From a checkpoint of a small CTC audio transcriber.
Model: 3.62M parameters, log mel input, activation quick_gelu, width 192.
Training: adamw at rate 0.0012, batches of 128.
Rows from block 3 of a small CTC audio transcriber, named by matrix and row number. Rows with one number belong to one neuron. Each number is 500 + 40 x the weight over its row's rms, rounded and kept within 0 to 999. All counts start at 0. Numbers have three digits each.
Before each neuron's rows are labels from the 100 clips, of 14976, where the neuron reaches its highest value: "responds to" is what is common among them. Only what is clearly more common there than usual is listed. The data: melodies that start on their tonic, played by one synthesised instrument. In brackets: how many of the 100, against the usual share in percent.
# fc1: MLP up (model.blocks.3.mlp.fc1.weight, 768x192), inputs 0-95
# fc2: MLP down (model.blocks.3.mlp.fc2.weight, 192x768, transposed), outputs 0-95

responds to: pace: slow (60 vs 33.3); marimba-like (31 vs 5.1); white noise (26 vs 7.6)
fc1.599:495511460522506478507526492506448503454477535559462536500517487497506505506488551503506561496499459512477540507551496482520437463519509465522543528515523455535486569527495513528516417457548406471405489528556518536608488482638540539556489530541497465579514557491486435386526517450451495579
fc2.599:470535557485510484423543464510509537467488491553524463544485472518525496512510533446633464554472522475523420524558459471511505535527472492453512450452464521434422485485560440517534512513507521519535547444508520472556493486502505486528493503480454466479555516588510497515479429581524490502

responds to: the note F (66 vs 40.4); bass guitar-like (31 vs 4.9)
fc1.624:453497537482478434499472443486487510501486528515535514581581559459507467457512490496529401571491443520476504455503490530513547480536430468520482515468429535492482459506530518567513468549520404472505470429595472517547474425574556461489462449513435465457496471483504408470532511478482486541
fc2.624:559474471534480526517492585509478485448517514498430515428442449505444584476492501494478563462491524446470537494501489439430472539441566537516541488499519482585503498505512549487486550453496515490506520549470496530472507544472451598487496522501518495557492526500544570529478475516518517486

responds to: pink noise (49 vs 7.4); muffled (low-pass) (33 vs 11.8); rumble (32 vs 7.3)
fc1.545:518513488527437496433526508510439464492458524541568492490504489576421433476525527486587520572426477463456545520471461457466446499538465505548488525519517446507406530530508467530504472481531458459469436481508452517629484463550531443501473533490459485508530512530458516486533550522474443559
fc2.545:418494510538453571520444584474474538501538456592557460471528481515527465443520546464592522519544528541493501474446505484486514552505470533554466496494501470538413514529487454492526528540473525419445459505620508560507517505558532506544477504479436476530497445508504499489496538542413490549

responds to: square lead (57 vs 5.1)
fc1.465:563478368536445461558526570533466445521501478492475551559449464486527438468446515454477615551481527445541568567508480486473477477592483428504511558516533461552486471515512557543442491454496437534459538439512520491542468493502485548533484540488534485513434493499507436508493522408487430494
fc2.465:486521542524490508432537497531437447514547445480543463566469524509537485513449489512444504451505497409503499491468501500532488438488492544426480524471439527449504461528453444484508570552519551477530462509603636464562519537399467376523443482425519510468476535586481486504503482560474499507

responds to: trumpet-like (29 vs 5)
fc1.295:521477384484495527508504513536490454568338462489489425426509479539518475496528546540490495544549426524532498479494524469535564528513524431515491549513509433537500529505475525542394476518518506515473536506519428514505468482457577517490475457452539496505532642466518485464487528488502532501
fc2.295:523435452471489552516517444505478501444570486495483593449455555513494504590468534488487551474495522427506478431486517495543466523566497609465549533467574526541490444491459505549472498424503522462522494521437590554516486414506525478518448476475479460486516543534535456437537480528501554530

responds to: trumpet-like (54 vs 5)
fc1.681:527430481496492509487439507454433454473552522549450496470504447472500495494538518470524580491463548516486573466501512483453475527496490528530523469467541533560497519513517455488560499490494405486397466521513519591527519542511480599596496500504501535532481462430549470464502554439469520554
fc2.681:480524535545575519420586484487539505471504455507541434546488531489514522542457476432483476555436503452510432513557439497519525576533514537463507420511470499409510423495496459471502501557514520564529562474485478504500478434427496408463525462417512483492560464573510489513464471600571531476

responds to: pace: fast (60 vs 32.9); oboe-like (29 vs 5)
fc1.274:477497557573498552491485525402481555526503458451547433549462499507502494469460453391506528486428504393429515466506402495490476516467502556506523524553493537490430440513497500481527523494511523500492536466496501605565537504556492518497473485525473498461547442527495538483522528544452458516
fc2.274:528503483486486475436496429546512544573454475509467499475586492519537520475488467430462507364424432511470566468515464483545509511480456461432501506475514514471518550525551470398459417491518555531508549520482537518495499590420547463486501578533523617461484463520494483511498522542525557525

responds to: pink noise (30 vs 7.4); white noise (30 vs 7.6); sine tone (26 vs 4.7)
fc1.59:542578540492591441469583481468510610579435572565433473540490428485526481462545455513503456502501410587479490520493432472505516481482544419529472466499466481528511497495536510498512476494484460501476522514451485486510454467533542539460537473526550473472513523482389482508511526474513475531
fc2.59:477513527503489527464548532514530450547510488435586491594505515558481492475470446464511478508516583477484514559460508504538493516545396559536466546518481501436520456487438483439472492506454488517458476478523516491429549544459581504502498499507476540487533473531525524560499474598468521473

responds to: mains hum (36 vs 7.1); bass guitar-like (32 vs 4.9); horn-like (25 vs 4.9)
fc1.494:471542491552465525475587570459445473504454496520561471552539524543459529492515539531560486550465468440464545545428469420544479473499478557581491527493512564471442484516478509536554439469435454470443460483514495478526490467539576516518446532515404496533530487494514503516575499497432511524
fc2.494:438519492563463551475538543518477466510516485556574499534514474557465506470529461510570485619529547471467509548439534481491535509529455515557470543440506551506392499516471522502565427474471494452488451452519515455528495518561545504487452491519445506526507478567499465554549506572434491532

responds to: tonic: C# (32 vs 7.6); tonic: E (32 vs 8.5); white noise (27 vs 7.6)
fc1.202:541528483568524498492557461476526544470464478525577450556509552513471491485429483514573514519463534513462534570476428500500461483507431489628490530458477455490514541474586501505552471457501484493485366532524404488523552461451530429430485546536509458502464509487485511541549531432495532515
fc2.202:566513499515532431533466471561535489421498566469453480497473416469541476422529438530478472503460441523529507526463477450492516476545528446454533495548480444563508518580530532484545516574467444465520508577511491491484496483464523436456586537550542593468459486471515498569448460425498434513

responds to: mains hum (36 vs 7.1); horn-like (29 vs 4.9); bass guitar-like (27 vs 4.9)
fc1.580:537532511541501517486522523437410443481495445496583482563464511509485419494481501481538509540426518426446557445470487503544475531514472580509518549517488528491460463513414469517552468516527451440445453478532484471527547447514538474502470511486430444508494475535509487473541560528414440527
fc2.580:479494520536486533493543533553464503522513492561520494537551532516455527449512527548609496571509535534438492501468533459462532513484453508556487486448532537507429546523524561475591451475441493463411423475516475474502451511544518520487465530487469556557514497546507488584532534540470500509

responds to: the note F (100 vs 40.4); the note C (66 vs 40.8); trumpet-like (43 vs 5); tonic: C (29 vs 9.6)
fc1.393:452516476547477534513484470457478482507542468495513482531555540463495510483518507495564490548506453423490497490489442449479516548499474473519441471482476487494477528485496493634497475493509497466510444466490557510529513446537501481540472479559523433508517448507510491496564430455476504528
fc2.393:533453501452503490535565508427512476496505471429475570531463512516508461477502498491533471483492512474475552491465524502519463485559484579514527519476599498528462514523485537445418548438559491526423465519503547511522519515455551503513431501474507457496501507513515464484535597493526558473

responds to: square lead (30 vs 5.1); sine tone (28 vs 4.7)
fc1.437:485455488533486521486517541466501495495556464490460519421473457409511471502528481504513515480469510545500497476577491503396527475483540481501518582461498581564454537468529514485526454498515522531489518477491533516482488504483536528513503500512438465475487532524529423496560514499500564497
fc2.437:435454507432493497412499497530470537530526565563507508472470448497491549557512497422468502501527482558456522435502510439519500580463535509439536435512479587464511372518446454456514534480488555529529583511432521543502527482497503549536523451464521516520515421409492517457452487486527543535

responds to: the note C (81 vs 40.8); trumpet-like (34 vs 5)
fc1.314:503478430563467487500477492428495446571469468486517521485466439437538426456514526509509527504535465533496508432536453469437464512481504474537533538480531411580525547505502492508408489432513424490434533573472466526494503546449525547518449535500511462502492597467522494473518536452488524517
fc2.314:539434490508485475515481472564473493430582458462498537491556542523577537470416537512431566494438516476507544466446547534523462421537464524487568499450566540534517477554499543521547516511513507478484416520574571436502523493499427432476421546473496547553472529549474411505562501451456507455

responds to: the note C (97 vs 40.8)
fc1.312:521483472534447479541444540533457460530504485482493481518466498479467505483517580490554540589408413436485511457516506495512484434543543513526520497519523469541461516579439528556519488505527456458449437429569473485551496440526503476489550535463467431586515506447485493441519483441514515513
fc2.312:494515526509488509529530470462485490489506453472597517520526499476523383474509511467562442479441496448549450467423505493602471520479431517506429512515491459489449457509472452483468490511546518503458478506509475514550531505497578489513471428534531465446514493563488491485469550524474445517

responds to: reverberation (60 vs 30.2); bowed string-like (30 vs 5.2)
fc1.188:465495496492459441477523493512430498483379550574509527494483455575432489511542578516582498550477404471519553522463510447531481483485487484508517551530533482503411486547516463512496446512516486484452484498589444509637440472573539488529512492487499500515559566503537509437500516485450462558
fc2.188:446495554542447529509447555453534487467540573474529482492543480463516497436508516423604514439544565530487465492496545518475439522533460522493516458491543471462469476512507514430457592508488516403535504583461529551449472496476548511494535497467477519492507438496495578438498526556464498532

responds to: the note C (73 vs 40.8)
fc1.77:526559446522494473484538528489436491505430513555511468486472509433489499473520537545543458549470481517445474482471495387495493498477476506534540502456444523570476526512515528503494452494533477405471492526473488447500444503522502508446506486521485437506471558542492484517598514465562512517
fc2.77:477439540498450510521437544574557469533517553518486569475513498542530550517517509438503560570478519524550479482509562580430442502499527482565521468476504491437505457408515500480541532447500470519525484510545474514569511552517463543524442487528407564512526479427560464489386471512425497505

responds to: pink noise (35 vs 7.4)
fc1.31:495563528535501529509569517538421526493470525535507452550484501520470529556475541553510529491404488443414507510500502439563434493511497517512525528493458521488418505486473465539544486466453504492507500537492532480532454506488514515510488538525530527503561634504520494503508471537478437544
fc2.31:524511493462521521539454492550505527515529493476492528419494472579470498521527525507417463459491490520507542441483508459420453515480467421505529501535493403522440546474509526496503426447549491542489455471495426540527486546464523500508481521482549561463555505504444503514425525477503529521

responds to: the note F (70 vs 40.4); square lead (37 vs 5.1)
fc1.654:505537516494512499450545461513446573518565474517508443538556533489496543549502553512527458497510508481482432507512562501503498519456451482488502486496441551458471487541575514553595471469544509455499434504469503450518464492499527473495537439545452484477511430491433482438513544505524486474
fc2.654:519506539418452500492436471593533444518561462447505514449539491540554446557519509462505517515464467545494457547545501530476412477549448550511516457542488419513502456508516515489458519506566398454510431463554423557485500494588534505476517466524403520441526440461508532492461501501513567486

responds to: tonic: C# (25 vs 7.6)
fc1.118:444489553543462562447523486457476495419551484603492496500463507473458493519533485442549612556520485486517501480537468499424455506478498509565497469521490527486501536462551493499491499496474472489503453414553476529587441489532470506496500496486487454530539449490541528492487508553500545560
fc2.118:508457499416472473444484493569517503516552502453459539457505413511556510515520494471505461548524463514490496473518574498454484539459519544456559497505597511465507435520492484543467490519531521553452581476371457485486523488493504462447514502436495543509503464566490513515430524569493512468

responds to: bell-like (85 vs 5.2); the note D (74 vs 39.7)
fc1.714:571512482506492535506564526463502457477459458506539466564505551557471521437448444529535474519515525400493583525457538497560475468551465489538503541403525555532497491524470483538528478450403495596440445484553480504529529511474527458427453560469404471574464537437542513521520521474459483520
fc2.714:481511552535513487485518497467535515504478427478554465606555474505497432442508479507562472517499504514454536460417444487468569491485424532534484529488544529499438514515561497466524449522507468437496455429485483509507530501517481512515517491538514535488477517480488472540544524514504519518

responds to: the note C (70 vs 40.8)
fc1.603:499537591545566506483562448437441528471460502517496486537470479446461556490495570514520481473582486507487466468475515481498511518438429541516487519564462542509487503462540542467523473396558460469494504529451535434536441540525472504508452424592542510525476543505455486440552494521492482498
fc2.603:519519502481459509511452477500501500474563490512506572462487482520536503561518526504534501533512502512455437533475527473487556459528548499538503416485541458514495462449509499544496540438504472440524405458558397474564499516620504478536496514488490551508521472456503446495466499496532437495

responds to: bell-like (80 vs 5.2)
fc1.532:516486500513490496518517442451456559416560449527455528550547531367498491564484518526515488538452458530454524494494517523464574482533587435521470523475545535418482514533497439521543478484528524440512483431568438449532499495475493477484511546504503515536522594490484437490521480499513503546
fc2.532:481453466451492503486510486462529479576474516459551485527515475509578497483498447430506512538466493511577494491565554462508415564493538524541471447493581543490524454490466472461483533514488468564423509581464540546507487525510462517485488499462465515581532399519554546466487586505521503484

responds to: tonic: C# (47 vs 7.6)
fc1.705:519539450488539565454501470452457487503473404485513474489495520525450496457450512536529470539460490420428556534479491473564494522531453496515512551481447532481486548522463529548507522443461522496469523424484477512512537506506539454473439496540455449509475502575482504575561516531493461540
fc2.705:437481497563416530509529563582382442432572522499528513580512480517482508498551522509547527562515530459486542490440546492464491399497467556512484521470528585569415468526470543529565482485481466435473438478574571466519480514566463513550469509495466518578524513505531451550517437503444494529

responds to: trumpet-like (77 vs 5)
fc1.316:494467483486564470482453530474506506536488528583465484481496493523487466520531509522480538485495572532473574441465524449485494585492496489560484461487510498551517512474514466477548521514451397460355478514534471595507534500514560578599479471539479523510502456401582496487507544428467487550
fc2.316:468523511556590511429563450496497559476487454549516459550490583403479501533448512519478493520468492468470461464521444501554504506501569537477493459494414536449521437495479426498606495524475478497508492491543518488464489436441473476500488433435508465495540522527506451497539509552572529505

responds to: horn-like (33 vs 4.9)
fc1.92:542503458572474579592513512402518478505458464481569490442531511480504474489460521494515513498523477497468547471523447504490498546523483544530475446522483433519507475508490503580426505457456445512470530508478476585544508491560517531530455526484479404538471461382448541491498505401534515567
fc2.92:553424506506465521554505494548469541471556514441453497518444443522545549471482524490472575484521544475564464521449507566527499428520475475463594497475499534545500474508595470481581545433503444491502527503559602511473544495496447503520527504553485488458505511541536458505506418497511457498

responds to: trumpet-like (48 vs 5); oboe-like (33 vs 5); tonic: F# (26 vs 8.2)
fc1.268:479478516474492576483574546390464449504434473547506487505527471451492500520527510540551513547529453464484559529454492485506509540481516492562495519508497544504484540492522509558530481523437488488454529445516528476527519503492564557526460529549434482516490511468560509430563522471442555513
fc2.268:404502498494481510454491557503507475502486477495516557563556473522503504510515497537597429517520548539459454495449505510442477429479424613540452550472526570515413533515559571458529509450477569486461476497496563497469484502533562499484493453520457487511484448546504480549503510608490560476

responds to: mains hum (79 vs 7.1); horn-like (46 vs 4.9)
fc1.649:503449446564428521576552550485433547526430453461584512589561520493481468502519555542600542544447510424436578529432519444452476420479427519543512547475512552529429492503537483447506420490486505501486499486547482492545490513491516565534440506426434513480482541467571521546577527468434535502
fc2.649:444471494494532479498471505458492534398441521552483504540502514528504544478515535482576501547545436524552448483538536562507517500418579457464442483542573460534552550550526520552483513530490521445515573546520509509516449445522503512534614505459495477558498471506484472437459441454575505483

responds to: the note F (78 vs 40.4); tonic: C (27 vs 9.6)
fc1.95:444482474515425552534465511531492420526537500516553505509552557558503558556537522448519529509491443478494514439524485521470535539511435460506460505491388505470502466452451473593549509491488483521530471446540507545492522449495475502524505487503530495524542498414498464455496461465445488569
fc2.95:567505459420556401515508498484456555481533509474432518499470512430495482493562510503504468547499457505481515481485524455488500527495570567487521481503567433552454507547488527474500499482627440519425504504470516480484489492400538506487525501480566471508471486528478493521532570439576523430

responds to: trumpet-like (49 vs 5)
fc1.723:482501535550440467479496502564427490477518494548533546467459513456490492489535491487487537503508532567510454419496498501444503500499523507513519511475467445550505514423501461498443433502466478511513507512594511522470464502383539489537499582422488487459513549412498423458529548483491487498
fc2.723:518443430487494532482553551503476524466507533484470517442479538537509547560485540462481539511493489440553469466519508444531536491484541544403511486496543577496523387505421524493549514509501593529498583495414507498529633467543442556511530443456501472600516399501531469495445499505522515494

responds to: bell-like (67 vs 5.2)
fc1.529:551509416528511490534509481453479509546471463487501427476411453447511453473447476475477558536465539428515556534519493477625508522599523473529518476525496448481528487512442430547532499506531435560415557406497432539507520479497483547520464567525514469510529545500463501555514498424488507509
fc2.529:456512514524479472429446443516450510510492463466549464474490496529469532507506527411459499421528455511438467512496430469548459554484449509444510558438461522478462508546550443443464507452506585452568491567624558523542550538437516398501460528510505554471466441504471534470528529558483484575

responds to: horn-like (54 vs 4.9)
fc1.300:473524478575492535504546517415429442494456485506566480594459492504449439489483518506558550551516506429462495480485480465502493505516468539560501524528488502509439487528454481542530496482490439459443480456516495525519514503596544533539456467501398438560520489525503488436528551484428506523
fc2.300:516495510530504528503508520498510510485557461576534486528513500495516501476500500470580484549488568528463549493415444480508567566482427520534475523439512538523469503527505531512545430444466491410466519463512507506474564488530511521502440526559489522512491446540477444582555522531489503558

responds to: bass guitar-like (36 vs 4.9); tonic: F (28 vs 8.3); tonic: F# (27 vs 8.2); clarinet-like (25 vs 5.1)
fc1.464:449451499473440516453534476522458439513508539570502495501506498502423452498539516464578513582526472532480520455512452503457542519507483503528487482573534525505478524491526484534543458543481466497477494371547502510621459471494503484542570501559444505528486469461545425486503515491509538545
fc2.464:469432455536409462402499479573460527520544456543497532426543462472508477536525560439537507422496484558505507516524434466490521555459488511503527486486553543508510496498539484496421462542512556471460531508465528543479482524511522527527482528525515593510481478503528500549476526537507515561

responds to: reverberation (94 vs 30.2); bass guitar-like (32 vs 4.9); organ-like (25 vs 5.2)
fc1.447:425551589525504529506523418489476588506479503548485509517479535447473516513567487495476507504528377492540509492562485546465545515470519515500559511538484468518489597479471551490365508533538526514484555469526544493534501492529504499452483492477475476518509546551485478494513444503512539539
fc2.447:440485505479532489399505488535550464508510452571486545465530496448523515513476511511524522528446522521481418476594439474484485565471506537510512389580501503430538509437533525476543534531465521514445562491383446508511446491511500575549526456444499469497472488474518503450507470567582533495

responds to: the note C (82 vs 40.8); pace: slow (60 vs 33.3); tonic: C (29 vs 9.6)
fc1.276:506505493553464444463477530416480474470477540513497453419482440432562499470515498498493517496525444551492544498526421478451476484556519477524532499488521410539518550512519475518484490422535511493469485573468411526476545490484522495501493553576515493507468563429448501486525602449406491528
fc2.276:557428543464501429480513489516445520502523504438450475560486474500588564460459507414459558390477519475462579528502499501513492446514505455469509583444531580538495514530435526489567559508493506516512520522553573464508515467419493461478532559458501509525441475559486433509555525494463458447

responds to: reverberation (97 vs 30.2)
fc1.760:589531468497512492581497432443501513512432495521504514441480539494529497498481526524521542514513419473482504525448519489556434548512523474584503519420512370518492524520423552542494469455470411465480451554541395526503572453554481458433415516564522508532509555490448504500532556476485460534
fc2.760:472510550514437521478458548562454501443493536490550489468526488540530522428495527434491450487558556542486505495493565470477561486474473521484495530475561530562467468554531504465489542538504524449514474563524470480400524531528537505501565534504483518483384501443451501504489546458454495498

responds to: bass guitar-like (40 vs 4.9)
fc1.413:446510488522531561520530478482442469536510476539451490623581576529443477502564552531519475493465504415443507524446464540472548495512442577518519494527494558509414511459530482501430460488497491517460489426484504533551445486519459521547534470486478492481586480520519442504501480544472516561
fc2.413:467523487542500475423519488531505536547520474573580516520497481493475487500501449459460515535509511496504566495474440464534590585490464502472478490524476467490513468497468441480469484585441541511512536461591564472540528543521567468467507482530446507462510489518536530562440414548517510578

responds to: the note B (100 vs 40.2); the note E (75 vs 39.8); the note A (67 vs 39.9); pace: fast (66 vs 32.9)
fc1.75:536505512531459583419519447497430455484531482490548436503475524483452496566519477444539523513521483500480479563477483534506464479448549576540454485522469549495472484581507484464500485463464508434520472494494462542474439527516510515522499514499494452520519456504467523479546610538497522515
fc2.75:516515465422506489575425446528482427507525496423509507461454481477456463540504532511472493496483477509505457440455564505472459456505501526480526509595585396550461534543448531502493524526628447478449506469469513582490489547387494502570537534481586471502490467468462427471549556431491499432

responds to: mains hum (31 vs 7.1)
fc1.256:532522455525502613494534489522388558481553500527505507524512529415477563510545544514537485508453475478452506517521514501528438425524568524500536533430460513520466476492502456545624525408495541493534470478533536442486526473542547503477493515534469470536501490540443464469476502488512483520
fc2.256:499489540500469492502465516463507485524487490511518500449482455503589495517558476492469510539522505531577423460536577457440431549473562586545550503492547422492453488454534453484433477474520501548447476533530539458508515608493498512505477500559463498558510497510523522471444533526452475472

responds to: the note B (100 vs 40.2)
fc1.173:510497467533554537481489481489440468527444464502491398556471532455463454565507505529537553542501415530472505471486445491489488467499545553598439520535472511535477511539497502486482469487500454480449451448470488521493477558511507487469493471602484455569497535468425467468538600537495534520
fc2.173:491485458490514599529481525507474441407582508488488527506502527473547516529525515458514511545490488451548519497409534514457535537491492610482578502496521502531442496514520512545485500519530523490477543495383553521485555437469511479568449453482580442514495449555474471524464495520475522498

responds to: horn-like (25 vs 4.9); square lead (25 vs 5.1)
fc1.109:490491516508553500500588512451495467558529474524452515534516488388514468465498527545573494496510524466398545492501503510533541516485468513531481498506469536492469532470488513487535474471473537472447509461474567503510532537498552494550430449526455502530520504507482499501547518530463585511
fc2.109:434498503491514472473491568493463458495584507510483593533540461529534504554507517509513506478455541479511507513537483486499472451452462598482485513445481583524443475438526516491531443477491589460513424483486579391552525505518545510579487436508501439503537439573519449474521498533468548508

responds to: the note C (89 vs 40.8); tonic: C (31 vs 9.6)
fc1.520:475572451531476544514479495535419477525489427498520425525476477494457482495491521504533517531465446426460503438514486453563467514452478521522496488513441492494495503487501435501524425470500475478514471471512455414511493544531456553543555491546534525554474517531458513495474493494532505489
fc2.520:560502419460509467537413481532527472466464469453494528490449431489503495541488574499499534532507508499518492512420565477546450516517477501510567540506543444513443472529486524516508523494562426537461522490484449476514554533451565482506442542497516540537506488513498413522453532474452461479

responds to: horn-like (43 vs 4.9)
fc1.630:454494460522472530383586504470427473471459524514545462523529526470441524471534524560585476559476423481403511505464512464525521508466480468542500495477501518493467521512523542538522443456474494475492505494451455459566506473533477495504463518525496525535507506500522461508531535503457530523
fc2.630:443506523562467530477473523545448502487464463504553472515550500594545485508550539517533495515575493488515478499528509530489469487491420517474451550476463569524401534481499495524617504594503505474524433517621538477541469509528532462509511481488463446529528568546497551491490500522439472505

responds to: the note B (85 vs 40.2)
fc1.695:586458565519500552446557427538464463490534532513486499539544531494460504527537577508521496496499546473484487536392512549580493585501456476495513456504448526427503525526468495513489485487406475473518482496457488496494466470498507514523406457463541494526516457498487497501481556492467484552
fc2.695:451507515505466503454530522554508438544525467526573480519464491417536414649519594458525509529428534517582522475462490522509424500483459545516467466560490499484511489508490501494514489511503557430434498459509512510477467509429533496540472476488498428466553477506485516520483488542509543498

responds to: the note F (84 vs 40.4); bass guitar-like (27 vs 4.9)
fc1.297:468506477533447529550536451492460469483499454486479456520546525443446528523507594515536492531473468446466542474436490484543500484483479545508524485506488546521471474575551483585507471460529480502452482396564450498525522444530449476493508500464518456495537523423557479407539484439437496529
fc2.297:512536547549480509480470494524534504500495469432574478587457444503489471483489495442549449526472529466485496540436493498512437519478358513522463524530476539443475471558547447452553482509506503457517447445569487482471549530503522488497463496537513521469508483535512525573468444537535462511

responds to: pace: slow (64 vs 33.3); bass guitar-like (52 vs 4.9); thin (high-pass) (37 vs 12)
fc1.51:511508507533491519534535477452496434509531438449572463497470502455518518460450494551541516483472522469491536496496474502554476472564486449488518545508518471486533515542422504519493533474490484478412457506409464476472537540488529475459400557546529456453415517510483506516542492469490517500
fc2.51:467460432505561460494457484487554508488524450487438510474453518446541507563468466445494515482472549500538502534577433475499481561563532509464576511455467531481525515504571469481484489561503518524494524519523570571461527431449475356523518458481477487476493461553511500487489478546513496511

responds to: pink noise (26 vs 7.4)
fc1.753:461492459569468561551494529515458496484495560480517496526514518535503500465520515514495513500504496474466549516497533461528475443533516515536493462541518495507489474549439526520477528555545449437490429539491460516503432473629536523505465502446459460503478481447532523523514537484428498517
fc2.753:565517541501508507542496436518533500489558510412480497581452440466506503501535536514528474488540501497427438500546515543460530505478427444505482420537528476390479537440550531441550469489530522507545439507373395524528526514435466501475542501466535483463487440517481449552427479561581465473

responds to: pace: slow (77 vs 33.3); marimba-like (27 vs 5.1)
fc1.686:465500438532484486516534510492380519465446544532487542499537489524444494531561511543586517538467441470454559496470525456535464480474448515512520534508480534542393482550499512535563481506479500446488486523605515483568503467623566601550466464541422512528533514486535441444519510488416458549
fc2.686:517512533582457506465486535498518514453527548448520450503491484454548480420485487409582503465532595521432443518520422537478432523547463469462519490486517408438447526505578511427461541549524521448562505579465546508443480535474557433432446555504513506487442522571463516542486511569476508510

responds to: trumpet-like (51 vs 5)
fc1.476:546492411534488534611514507530442435506481505409514426557499451528528481468489521558504512478531478463470482521496510483607509462551487484557480518491508436509501523526447534499524504475495494507491468525480538490455538516545512543500418507591474487508491528515435475559515496504488491491
fc2.476:382527533519498490407511521491541472431492485594524511458487522520505497584512466452551474561456543503532430497523447460431458575480506467510462448526495508447452467461531474502464509571516538461550551476474432577555452447495506466485543439474484509476508485481492508474477513534518502531

responds to: horn-like (54 vs 4.9)
fc1.145:439543547500561478549536527447514549533487595565470500469468447497502493486577505527495443520495425533477517428485455491423538567464522505509443448539500466521490535475519511498435481486466462459455523448485401522520520500577470604471523473519491463471537500441500487548497527488517474486
fc2.145:408516479527485513420511511508472543458491443544569512480494489507523488509490518509531517460524485513522509492597497575497447500431507499516496516493432525455516519509495437499537547583448531463458441502494539422424509522474538561564467495496430547469538532564525539476527440545479477447

responds to: the note F (73 vs 40.4); bass guitar-like (58 vs 4.9)
fc1.139:498535465480540472518521504501473554529467494527523468557493545434482424560455477504531500509446501532481513474496476520521507438538522463513527506560487469512502458536514445485520484549555426496452426460542480538563509492553527503463506473571444480489440538462435437482515615453503504517
fc2.139:559525463474491610507449498542442465543530507466505488522482504630449483483473526528481523488481507395496481555494527452493533495499447463478454531484436518491515504494485468454454477456493491511570384546543537535441553506440457484487535508488501508485495517487571584571517455499504497578

responds to: trumpet-like (53 vs 5)
fc1.119:501487487547452506513558549436474412478492459464508570570511422450535436468521494498536527551503459425535525513528499460435447495499514523540510520513561471595490519519503481546421481390514421543424491451519520462523423506453528504576443525482540423526509508584514521461539493516487471507
fc2.119:507524531553538520557537458497546521492550364455543452610523591475543452423410526519547518479481497480471487542548532605504479488534447509504467559482481467480486495496487552493480504549494434472509450517550504452490446515458568475491454530422539503503474457543473552525545541497503504474

responds to: mains hum (75 vs 7.1)
fc1.50:495566469478480544476558511491408480462527533496525509487481494510420551508461459504523500510443528472421548512491551500587553481494468502484512442499449481514495503543451448536530506542468500480471494508460484462577538473521454482496488525483459549504454515560436373514508484511521458517
fc2.50:532490506474546535543497490519552523543479461555523475529500613492458552486481506519498477428572493568486476484507518474471594539456538557545456546415513516591503490442464487562463455391455551506435458543508515487472502455468523558495507510469569421492474542410492570471510526460547513499

responds to: bass guitar-like (48 vs 4.9)
fc1.355:452585524538520441455545478494463440513520473485617486580492498540444547449481479509548428525460522451395513525484459498505487488501466477497417481488460489454514457489454479518497522413471465511496465531519525530535537540454574470481474442496487437502490465517467497534542533553499489518
fc2.355:528390420499479478557493496504492498497524531378424542496498510503486537536535514532466532511523465493550496461477521502510486467529500581472592531476545531572493513509531499523510538457521501559466515501524603570475511488520449481544520458514473458523509491508616517459430464481496558488

responds to: mains hum (46 vs 7.1)
fc1.363:471451533528557511530504548461505420560451505485513412578538551469475515468507511526576522513512521531459536537471516542457572493526488548587464612484523570543451549424482552524562461444485475456465465497541482516483504509510526602521467533533510463532474476458517447480566554496424525490
fc2.363:476469438502480528418498416519426496489473500530470472473521466535453492513577503494549500517469447455492567522476503429595535518522524461453554504498523457494418499556470481505488446522502498487484587497489467522532518462463562476521568539467514514479540480528490421434502482498503485602

responds to: mains hum (51 vs 7.1); muffled (low-pass) (43 vs 11.8); horn-like (31 vs 4.9); rumble (26 vs 7.3)
fc1.742:510486488546479519520512547495435444461428507522538434483521507544448511502543578435577514540458433485450561506481508464527463471498468504555550479509524517565457565541485518505523406449528489436442514510492451484557552477526522498521480539496475495543485525537469415439546534498456524522
fc2.742:433543618531460531447454562481479488526481485532588448605532498525466477421531489471575449499494481515506469499485486527434477487444449509525446506469470560489413500494499429461521494506505492402515418503600462503497502508520571499519520466511446499470515420515472536461501517569468476537

responds to: horn-like (46 vs 4.9); mains hum (42 vs 7.1); bass guitar-like (29 vs 4.9)
fc1.166:529506489531492495525560525442446427541395486512574439505533538497449490465555548519590509551470440453450570510473488465558474485463462527587518519471499551514446533545510522516519407492467456481438510514506489507546518489538533515516454531506451487543480506486498498485577545481424552544
fc2.166:413533558543442569490473531497421490534511502554571445572530469550445452476540492489591478542523527509484483496415473475495516492506460526542459482476476570513382492523514404525580488496493494444455421455573511518533483520551536510528501470538454480494518470507494490493514528538457451545